From a checkpoint of a small encoder-decoder image transcriber.
Model: encoder arch preact_resnet, encoder depths [2, 2, 3, 2], decoder layers 8.
Rows from block 6 of the image encoder, named by matrix and row number. Rows with one number belong to one channel. Each number is 200 + 20 x the weight over the matrix's rms, rounded and kept within 0 to 999. All counts start at 0.
# convs0: first 3x3 conv (encoder.blocks.6.convs.0.weight, 144x144x3x3), inputs 16-31, a 3x3 kernel for each
# convs1: second 3x3 conv (encoder.blocks.6.convs.1.weight, 144x144x3x3, transposed), outputs 16-31, a 3x3 kernel for each
convs0.109,189,197,211,212,205,203,233,191,211,218,188,181,159,220,191,189,188,196,193,213,207,179,202,198,198,205,212,193,204,183,187,198,174,181,188,192,195,209,207,178,179,203,180,221,200,223,200,175,205,197,219,185,193,213,193,209,195,197,176,211,213,240,219,224,212,165,255,220,223,221,210,220,192,218,209,185,179,224,176,174,219,248,213,220,220,250,250,195,221,247,192,174,221,178,187,218,213,163,197,221,201,176,182,181,214,214,223,219,239,214,182,202,201,217,198,231,210,168,160,163,192,171,188,178,202,218,207,179,201,187,187,204,187,211,196,191,172,157,208,179,191,225,189,196
convs1.109,194,181,192,174,182,192,177,166,207,179,204,159,192,207,206,205,210,185,176,196,177,196,191,188,178,176,170,211,191,210,200,230,220,238,191,209,200,210,210,193,221,203,235,208,221,176,168,210,182,153,175,216,195,162,189,180,190,201,207,205,220,197,213,211,194,196,182,230,202,175,211,215,203,209,204,228,184,182,212,193,168,230,220,211,203,229,213,217,236,227,199,187,197,188,204,200,205,200,224,220,210,188,192,219,247,209,210,248,228,213,163,220,165,203,225,218,210,205,211,167,187,204,168,199,192,170,223,197,209,197,215,204,213,193,188,205,202,200,197,194,227,220,189,184
convs0.110,213,186,178,183,210,185,168,202,190,189,229,202,171,189,179,228,225,200,175,183,185,189,213,186,200,212,224,174,191,205,219,207,199,198,175,189,212,198,197,194,206,186,196,229,201,190,172,215,189,186,177,215,187,201,171,197,234,206,196,208,192,189,208,241,220,211,244,229,245,189,207,225,196,178,205,212,186,188,190,223,202,173,204,217,184,188,179,194,211,175,182,193,190,169,194,183,182,176,191,224,199,204,219,188,186,199,220,200,227,216,212,207,221,213,205,149,219,211,240,179,229,228,194,245,226,236,178,165,214,227,172,167,236,240,188,169,180,192,223,207,194,182,194,194
convs1.110,206,189,202,171,184,184,174,151,165,175,179,194,194,163,222,192,169,236,170,168,193,166,191,194,196,220,218,215,210,191,195,184,186,231,239,198,195,218,230,181,188,208,199,221,201,187,213,215,202,206,240,187,202,206,188,190,194,180,209,186,209,205,218,151,156,188,170,159,178,205,193,206,207,187,206,225,199,204,197,206,187,190,168,185,184,182,177,162,163,208,189,196,197,198,185,191,190,210,213,187,233,232,162,201,202,207,144,187,199,171,194,194,188,192,221,198,177,193,174,184,190,185,210,195,214,203,188,211,210,192,170,199,185,173,181,208,201,212,203,155,177,175,164,187
convs0.111,208,192,226,210,182,235,214,191,216,198,207,201,227,161,189,190,184,156,217,217,201,280,147,193,227,213,195,186,169,247,183,196,220,174,202,175,191,182,221,193,172,192,185,195,175,169,188,215,187,191,226,140,195,194,156,162,190,164,214,246,188,232,232,201,215,188,189,200,220,185,189,234,174,176,220,187,198,192,174,161,206,182,165,181,195,185,218,195,238,208,198,194,180,206,183,195,184,194,203,204,184,214,203,173,201,195,212,194,242,195,182,221,212,160,225,176,179,171,187,200,196,160,178,201,178,203,202,171,206,212,168,195,182,178,196,182,184,197,207,226,193,195,215,182
convs1.111,194,193,173,243,184,189,209,208,211,219,219,191,182,155,167,202,188,185,190,193,217,212,212,178,212,195,216,197,197,215,188,185,208,221,189,175,229,272,212,233,192,175,187,166,198,212,231,202,204,210,196,192,195,186,173,212,187,206,205,206,219,204,185,175,223,189,182,225,193,218,186,199,189,212,188,193,209,216,188,216,232,208,190,234,179,187,206,191,185,218,164,194,204,165,199,208,209,191,222,185,226,202,230,205,195,241,226,202,190,169,193,172,182,199,184,188,190,193,211,190,189,188,168,214,215,182,208,207,205,171,179,195,190,211,169,197,186,223,191,197,233,180,203,217
convs0.112,207,255,232,177,232,215,181,196,244,195,154,169,260,183,197,212,175,197,193,191,162,222,228,161,206,195,160,228,194,193,209,208,205,196,193,213,190,175,200,177,183,172,163,152,158,192,192,196,240,208,192,220,204,211,196,191,236,205,204,259,192,203,219,152,192,158,196,206,183,223,256,174,195,215,238,183,194,200,242,197,175,186,189,174,227,208,194,222,198,213,170,183,218,213,195,194,211,186,177,179,209,200,180,205,208,189,156,200,224,202,199,183,174,199,204,201,200,207,222,227,184,199,201,185,217,220,242,221,210,196,186,177,194,152,165,202,195,171,201,188,168,197,194,201
convs1.112,194,222,178,246,224,196,204,174,175,199,206,204,190,138,157,207,190,202,202,196,238,203,178,217,168,168,172,198,166,164,239,176,175,193,206,183,187,159,199,166,134,214,177,170,194,209,156,155,231,206,166,235,258,257,197,201,194,222,210,168,209,228,224,212,197,218,192,196,177,183,177,183,184,223,197,187,241,226,186,227,178,185,194,176,174,211,239,169,210,202,213,241,213,217,189,208,195,171,194,216,198,188,210,185,182,193,197,162,157,176,192,176,191,199,220,178,227,225,207,215,195,171,185,160,173,174,227,208,219,202,190,194,176,186,193,206,221,207,189,188,182,186,163,166
convs0.113,202,190,232,200,222,202,197,219,209,191,209,140,229,231,192,201,217,190,206,220,182,229,187,190,215,204,193,220,183,179,195,202,200,205,224,199,187,203,188,186,234,234,169,186,207,168,145,160,218,187,165,221,239,191,198,217,202,201,188,175,189,189,210,186,206,187,171,190,235,199,204,186,193,188,236,207,206,213,205,213,210,238,219,207,215,231,194,202,198,171,187,206,196,208,208,173,233,206,196,190,197,191,194,183,206,182,168,203,200,214,206,195,208,222,197,220,233,192,172,208,191,163,191,188,187,192,198,181,228,189,246,237,170,205,164,192,174,174,208,202,179,200,211,196
convs1.113,200,202,168,188,173,180,198,215,185,226,209,219,219,144,220,212,174,212,217,208,216,157,168,179,165,203,188,193,207,227,192,212,231,199,240,193,216,209,175,262,202,195,235,234,216,197,197,198,174,203,212,198,191,220,165,199,213,198,197,197,209,163,175,175,178,179,179,182,213,191,203,233,215,199,186,178,219,188,189,222,207,207,209,219,202,178,213,190,196,214,213,201,188,170,180,162,172,187,180,214,216,210,234,228,215,219,222,223,220,200,178,196,204,187,205,184,182,205,211,237,180,193,231,180,205,192,184,177,208,169,186,189,222,263,216,198,189,177,200,183,184,214,217,242